A small multi-label audio tagger, trained from scratch.
Data: 39062 training examples, 149.4 epochs.
Rows from block 4, named by matrix and row number. Each number is 128 + 24 x the weight over its row's rms, rounded and kept within 0 to 255. All counts start at 0. After the name is the row's rms in percent of the matrix's.
# conv: width-3 conv, dilation 3 (model.blocks.4.conv.weight, 256x256x3, standardized in use), inputs 64-127, a 3 kernel for each
conv.42 102 [128  84 128  75 128 128 128 128 128 179 171 192 128 128 128 128 128 128 128 128 128 147 158 162 128 128 128  99  81 128 128 128 128 128 128 128 174 163 166 169 157 139 128  76 128 128  94  70 153 147 128 128 128 128  65  76  60 128 128 128 128 128 128 128 161 160 128 128 163 128 166 182 114 128 128 107 100 128 162 128  87 128 128 128 182 202 168 128 128 128 128  70  53 128 128 128  76 128 128 128 128 128 128 128 161 164 128 128 128 128 128 128 128 128 128 128 128 128 128  96 166 175 169 128 128 128 170 128 128 128 128 116 128 128 128 128 128  98 128 128 145 128 128 188 128 128  94 128 128 128 128 128 128 128 128 100 128  80  97 128 128 128 128 128 128 128 128 128 128 128 128 187 168 169 128 128 128 128 128 128 128 128 128 128 128 128 128 128  88 128  85  99]
conv.43 103 [128 128 128  61 128 163 166 173 128 128 128 128 116 128 128 128 128 167 128 187 128 158 128 171 128 128 128  89 128 128 128 128 128 128 128 128  98  94 128 128 128 188 128 128 128 128 128 128 128 128 128 128 157 161 128 128 156 128 128 167 128 128 128 128 128 128 128 128 128 128 128 177 128 128 128 128 128 177 118 128 128 128 128 128  90 128 128 128 128 160 113 128 128 128 128 128 128 128 171 128 128 178 128 128 171 128 128 128 128 128 128 128 128 143  87 128 128 128 128 128 166 152 157 128 128 128 128 128 128 179 202 180 101 128 128 128 128  82 128 158 186 128 128 111 128 189 128 128 128 154 128 128 128 150 172 128 128 128  88 128 128 128 124 128 128 128 128 169 104 128 128 128 128 189 128 128 152 123 128 128 128 128 128 158 158 128 128 128  82 128 128 128]
conv.44 100 [128 128 128 128 128 128 128 128  83 128 128 128 128 128 128 175 128 176 128 128 111 128 128 128 128 128 128  94 128 128 128 128 164 128  66 128 128  96 128 128 175 168 128 128 128 128 128 128 128 128 128 128  81 128 128 128 128  77 110 128 128 128 128 128 128  97 128 128 128 128 163 177 128  99 128 128 128 147 128 151 128  97  86  96 128 128 128 168 167 175  96 128 128 128 128 128  60  83 100 128 128 128  44  37  77 172 128 203  82 128 128 128 128 128 128 128 132 128 128 128 171 171 161 128 128 128 128 128  44 128 128 128 128 159 156 128 128 128 128 128 128 128 128 128 128 128 128  82 128 128  66  83  93 140 128 128 128 128 128 128 128 128 128 128 145 128 128 128 128 128 164 128 128 189 128 155 128 128 128 154 128 138 128 176 128 128 128 105 128 128 128 128]
conv.45 101 [128 128 128 128 128 128 128 128 128  59  87 128 128 128 128 128 128 128 128 128 128 102 108 128 128 164 164 128 128  25 128 128 128 128 128 128  66  75 128 128 159 128 128 128 128 128 128 128 128 181 191  82 111 120 165 152 128  98 128 128 128  91 128 172 161 128 128 170 195  76 128  95 128 128 128  64 128 128  96 128  81 128 128 128 128 128 128 168 167 128 128 128 128 128 128 128 103 116  99 128 128 128 128 128 128  90 128 147  99 154 161 128 128 128 128 128 128 128 128 128 128 128 128 128 128 128 128 128 128 128 128 128 128 128 128 128 128 128 128 179 128  10  32 128 145 175 128 128 128 128 152 128 128 128 104 128 128 128 128 128 128 128 128 128 128 128 128 128  91 128  91 128 143 142 128 128 111 128 128 128 128 128 128 135 128 128 128 128 128 128 128 128]
conv.46 101 [ 98 121 121 128 128 166 171 170 128  97 103 116 168 146 170 128  92 128 128 128 128 128 128 128 128 128 128 128 128 128 128 128 128 198 128 199 167 162 191 128 128 128 128 128  87  59  73  88 128 128 104 128 128 128 162 157 181 128 128 160 128 128 128 128 128 128 128 100 128  93  84  83 128 128 128 128 128 146 128 116  93 128 128 128 128 146 170 128 128 128  79  84 128 177 161 155 128 128 128 221 190 215 128 128 179 128 106  93 128  79 128 128 128 128 128 128 128 128 128  96 128 128 128 128 128 164 128 128 128 187 128 178  99  97 128 128 128 101 128 128 128 128 128 128 157 128 145  72  70  91 128 113 128 128 128 128 128 128 186 128 128 128 128 128 128 128 128 128 128 128 128 135 128 128 128 128 128 128 128 128 128 128 128 128 128 128 128 128 128 128 128 128]
conv.47 094 [128 128 128  84  86 128 128 128 128 128 128 128 128 128 147 181 162 128 167 128 128 128 128 128 128 128 165 128 128 128 128 128 159 128 161 128  85  97 100 128 148 128 128 128  80 128 128 128 128 128 128 128 204 161 128 128 128 128 121 128 164 128 128 128 128 128 128 128 128 128 147 155 128 128 128 164 128 128 128 193 173 180 128 159  92 128 128 176 189 193 128 128 128 198 182 128 128 128 128 128 128 128 128 128 128  63  66  59 128 128 128 128 128 128 128 128 164 128 128 128 128 128 159 128  68  93 128  89 128 128 128 128 128 128 128 128 128 128 128 128 128 173 128 128 128 170 174 128 114 128 194 158 128 128 128 128 128 128 128 128  87 128 128 128 128 128 128 128 128 128 128 128 128 171 128 128 128 128 128 155 128 128 128 153 128 147 182 163 150 128 154 128]
conv.48 099 [128 169 168 168 128 211 110 110 128 128 190 128 128 128 128 128 128 128 152 128 128 128 128 164 128 128 128 128 128 128  98  48  78 128 128 128 128 128 128  38 128 156 128 128 128 128 128 196 128 128 128 128 128 128 128 128 128 128 128 128 141 165 154 161 128 128 187 200 177 147 151 166 128 128 128 175 193 128 183 177 156 128 128 128 128 128 128 157 166 195 128 179 128 128 128 128 128 167 155 128 128 128 128 180 184 128 158 157 128 128 128 128 128 128  79 128 128 128 128 128 128 166 177 154 128 128 170 156 128 128 128 128 128 128 184 128 128 128 175 187 209 128 128 128 128 165 173 128 128 128 128 159 158 143 149 128 128 128 128 128 128 128 128  47  61 128 128 128 165 128 128 128 128 176 167 128 166 128 128 128 128 128 128 128 143 133 128 128 128 128 128 128]
conv.49 096 [128 128 128  96  84 128 128 128 167 105 128 128 150 128 128 128 128 128 128 128 128  91 128 128 128 128 128 128 128 128 128 128 128 128 128 130 128 105 128 128 128 128 128 117 128 128  91 128 128 128 128 226 207 128 128 128 128 128 128 128 128 128 128 182 128 128 128 128  81 165 181 172 128 128 128 128 128 128 182 154 141 128 128 128 153 128 128 152 128 128 148 170 128 128 128 128 107 128 128 128 128 128 176 128 128 158 126 128 128 128 128 180 156 128  94  93 128 128 128 128 128 128 128 128 128 128 128 128 128 128 128 105 128 128 128 128 128 128 128 128 128 128 128 128 128 155 128 128 156 182 173 158 128 128 128 128 128 128 128 128 128 128 128 128 168 128 128 128 128 128  83 128 128 128 128 128 128 103 128 128 128 128 128 180 180 165 128 127 128 128 128 128]
conv.50 104 [128 128 128 128 128  66 128 128 128 162 179  73 128 128 160 128 168 128 128 128 128  77  77  84 128 128 128  66 128  89  74  82 110 128 125 128 128 128 128 128 165  99 128 128 128 128 104 103 141 141 128  57 128 164 155 128 128 136 128  71 128 128  89 128 128  77 128 128 128  81 128  87 150 128 128 177 128 128  82 128 128 164 147 128 128 128 128 128 128 128 128 128 128 128 128  98 128 128 128 128 128 128 151 159 128  87 128 128 128 128  89 181 128 128 128 128  57 128 103 128 128  99 128 172 128 111 128 128 128 183 128 128 117 128 121 110  95 128 169 128 128 128 128 128 128 128  96 171 128  53 159 128 107 128 128 128 128 128 128 128 128 128 128 128 128 128 128 128 128 128  66 128 128 128 128 167 128  88 128 128 128 150 128 196 128 128 128 128 128 128 128 154]
conv.51 096 [128 183 200 128 160 172 128 128 128 128 128 128  92 128 128 128 128 128 128 128 128 128  72  79 128 128 128 128 128 128 128 128 128 128 173 170 128 128 128 128 128 205 128 128 128 128 185 128 128 128 128  94 128 143 128 128 160 137 196 161 128 128 128 128 128 128 128 161 128 166 172 201 128 128 128 204 199 204 128 128 128 149 150 145 128 128 128 128 162 128 128 128 128 128 128 128  92 128 128 189 128 128 128 149 128 128 161 202 128 175 128 193 128 128 128 194 128 128 158 162 128  94 111 192 128 128 128 128 128 128 128 128 128 128 198 128 128 128 128 183 181 128 128 128 128 177 128 187 200 128 128 128 128 128 128 128 128 128 128 128 128 128 128 128 128 160 166 128 209 187 205 128 128 128 128 128 128 128 128 177 150 180 205 128 162 128 128 128 175 128 128 128]
conv.52 101 [135 150 146 128 128 128 128 158 128 161 178 149 128 128 128 128 128 128 128 128 128 128 128 165 128 128 128 128 128 128 128 128 128 128 128  50 128 128 128  86 128 152 112 128 128 128 128 128 128 128 128 128 128 128 164 128 128 128 172 171 128 128 128 128 183 177 128 128 128 161 174 128 128 159 128 178 176 128 128 128 128 128 128 160 164 169 128  89  97 105 128 128 128 128 128 128 128 169 157 128 128 128 128 128 128 128 128 128 151 128 128 128 128 128  76  84  53 173 167 188 128 128 128 128 128 128 128 174 128 128 128 128 128 128 111 128 128 171 128 158 128 128 128 157 128 128 109 168 163 147 128 152 128  95 128 128 125 128 128 128 128 128 179 182 128 130 148 128 128 128 128 128 160 166 147 128 128 128 128 177 139 148 128 161 128 128 128 128 128 128 128 162]
conv.53 104 [161 170 165 181 165 166  89 128 128 173 167 128  98 103 128 128 128 128 128 128 128 111 128 100 128 128 128  47  50  72 128 128 128 128 128 128 128 128 161 128 128 128 128 128 128 128 128 128 147 128 128 128 146 169 178 166 128 128 128 128 128 128 128 128 128 128 128 128 128  88 128 128 128 128  91 128 128 128 128 110 128 128 128 128  48  45  75  95  98  90 128 128 128 128 128 113 128 128  91 128 128 164 162 128  90 128 128 152 128 128 128  84  97 105 128 128  76 179 178 165 128 128 128 128 128 128 128 172 128 128 128 128 169 165 200 168 174 151 148 144 128 128 128 128  76  90  89 128 128 128  95 128  90 128 128 128 104 128 128 128 128 128 128 128 128 128 128 128  64  73 128 128 128 128 128 128 159 100 128 128 166 164 161 160 175 187 171 162 128 128 128 128]
conv.54 090 [165 168 158  94 128 128 100 128 104 128  84 128  81 128 128 128 128 128 105 128 128 128 128 128 176 162 128 128 128  91 128 128 128 128 178 199 128 128 183 128 128 128  87  92 128 128 128 128 128 128 128  95 128 128 149 128 149 128 128 128  88  79 110  75 128  86 128 128 128  79  74  51 128 128 128 128 128 128 128 128 128 128 128 128 128 128 128 128 128 128 128 171 153 101 128 128 128 128 128 166 169 128 116 128 128 128 128 128 128 164 128 128 128 128 128 128 128 128 128 128 128 128 128 128 128 128 128 172 128 128 128 128 128 128 128 128 128 128 128 128 128 128 128 128 128 103  93 128 128 128 128 128 128 128 153 174 151 128 167 128 128 128 128 128 128  63  29  10 128 128 128 100 128 128 128 128 128  33 128 128 128 128 128 128 128 128 128 151 128 128 128  99]
conv.55 105 [150 175 128  94 117 128 112  89 128 172 174 128 128 101  72 128 128 128 128 128 128 128 128 128  79  68  99 128 128 128 128  15  47 128  94 111 153 128 108 128 164 128 128 128 128 128  99 128 128 165 128 128 110  97 128 128 128 128 128  57 128 128 128 128 128 128 128 128 128 128 128 128 128 172 128 128 158 128 193 128 128 128 128 128 128 128 128 128 128 128 128 128 128  89  78  75 128 160 128 107 128 128 128 167 128 128 102 128 128 128  75 128 128 128 128 128 128 128 128 103 147 128 128 128 158 128 171 128 128 109 128  86 128 128 164  99 128 128 128 186 128 106  67 117 128 128  82 134 163 152 196 211 170 128 128  90 128  89  82 128 128  86 102  56 109  95 128 128 128 128 128 128 152 177  82 128 128 128 128 128  91 128 128 128 174 128 128 169 128 128  98 128]
conv.56 104 [128 128 128 128 128 128 128 128 128 128 128 128 128 128  77 128 128 128 128 128 128 135 155 128 128 128 128 152 128 128 128 128 128 128 128 108 128 128 100 176 164 170 183 128 171 128 128 128 128 128 128 173 178 128 146 128 128 163 153 128 128 128 128 128 168 128 128 128 128 128 128 128 128 128 128 146 164 128 128 128 128 128 128 159  94 128 153 128 128 128  87 128 128 128 128  95 128 128 128 128 155 178  80  76 128 157 128 128 147 128 128 128 128 128 128 128 128 128 128 128 166 128 128  86  79 128 221 173 128 128 128 128 128 128 128  69  79  68 205 163 128 149 128 156 128 128  97 128 128 128 128 128 128 188 128 128 128 114  96 128 128 128 128 171 128 128 128 128 128 128 128 172 157 166 128 128 128 167 149 128 128 159 164 128 128 107 186 174 128  68  88 120]
conv.57 099 [175 128 128  92 128 128 118 113 124 128 128 128 128 128  88 128 102 128 128 128 128 128 159 157  92  86 128 128 128 128 128 128 106 128 128 128 128 128 128 143 154 128 128 109 128 128 128 128  80  73  51  76  78  81 165 150 128 175 159 128 128 128 128 128 149 128  75  85  80 109 128 128  69 128 128 147 128 128 128 128 128 128 128 128  80 128  86  81  94 108  82  69  55 128 100  97 128 128 128 128 128 128 128 128 128 128 128 128 128 128 128 128 128 128 128 128  89 128 128 128 169 155 144 144 162 128 139 128 128 128 128 128 113 118 128 128 128 128 128 128 107  72  69 128 155 128 128 159 161 128 176 128 128 100 128 128 128 128 128 128 128 128 128  87 102  79 128 128 147 128 128 147 144 128 128 128 128 128 128 128 128 128 128 161 164 161 128 128 128 128 128 128]
conv.58 093 [159 128 185 128  75 128 128 128 108 128 128 128 128 128 128 128 128 128 155 143 128  42  33 105 160 128 175 128 128 162 179 128 128 155 128 128 128 128  87 128 172 162 128 128 128 128 128 128 138 171 128 128 181 128 128 128 128 173 128  85 128 165 128 165 128 128 160 128 128 128 172 175 128 128 128 128 128  98 196 212 162 128 128 128 128 128 128 169 169 128 159 128 128 185 168 128  70  99 128 128 128 128  95 106 128 128 128  86 128 128 128 128 128 176 128 184 201 128 128 128  90  76 128 128 109 128 128 128 128 128 128 128 128 128 128 128 128 128 189 128 128 167 128 128  99 128 128 166 128 128 128 128 128 145 128 128  84 128 128 128 128 128 178 128 172 128 128 111 128 164 128 128 128 128 128 128 128 128 128 128 128 128 128 176 178 159 128 128 128 128 128 187]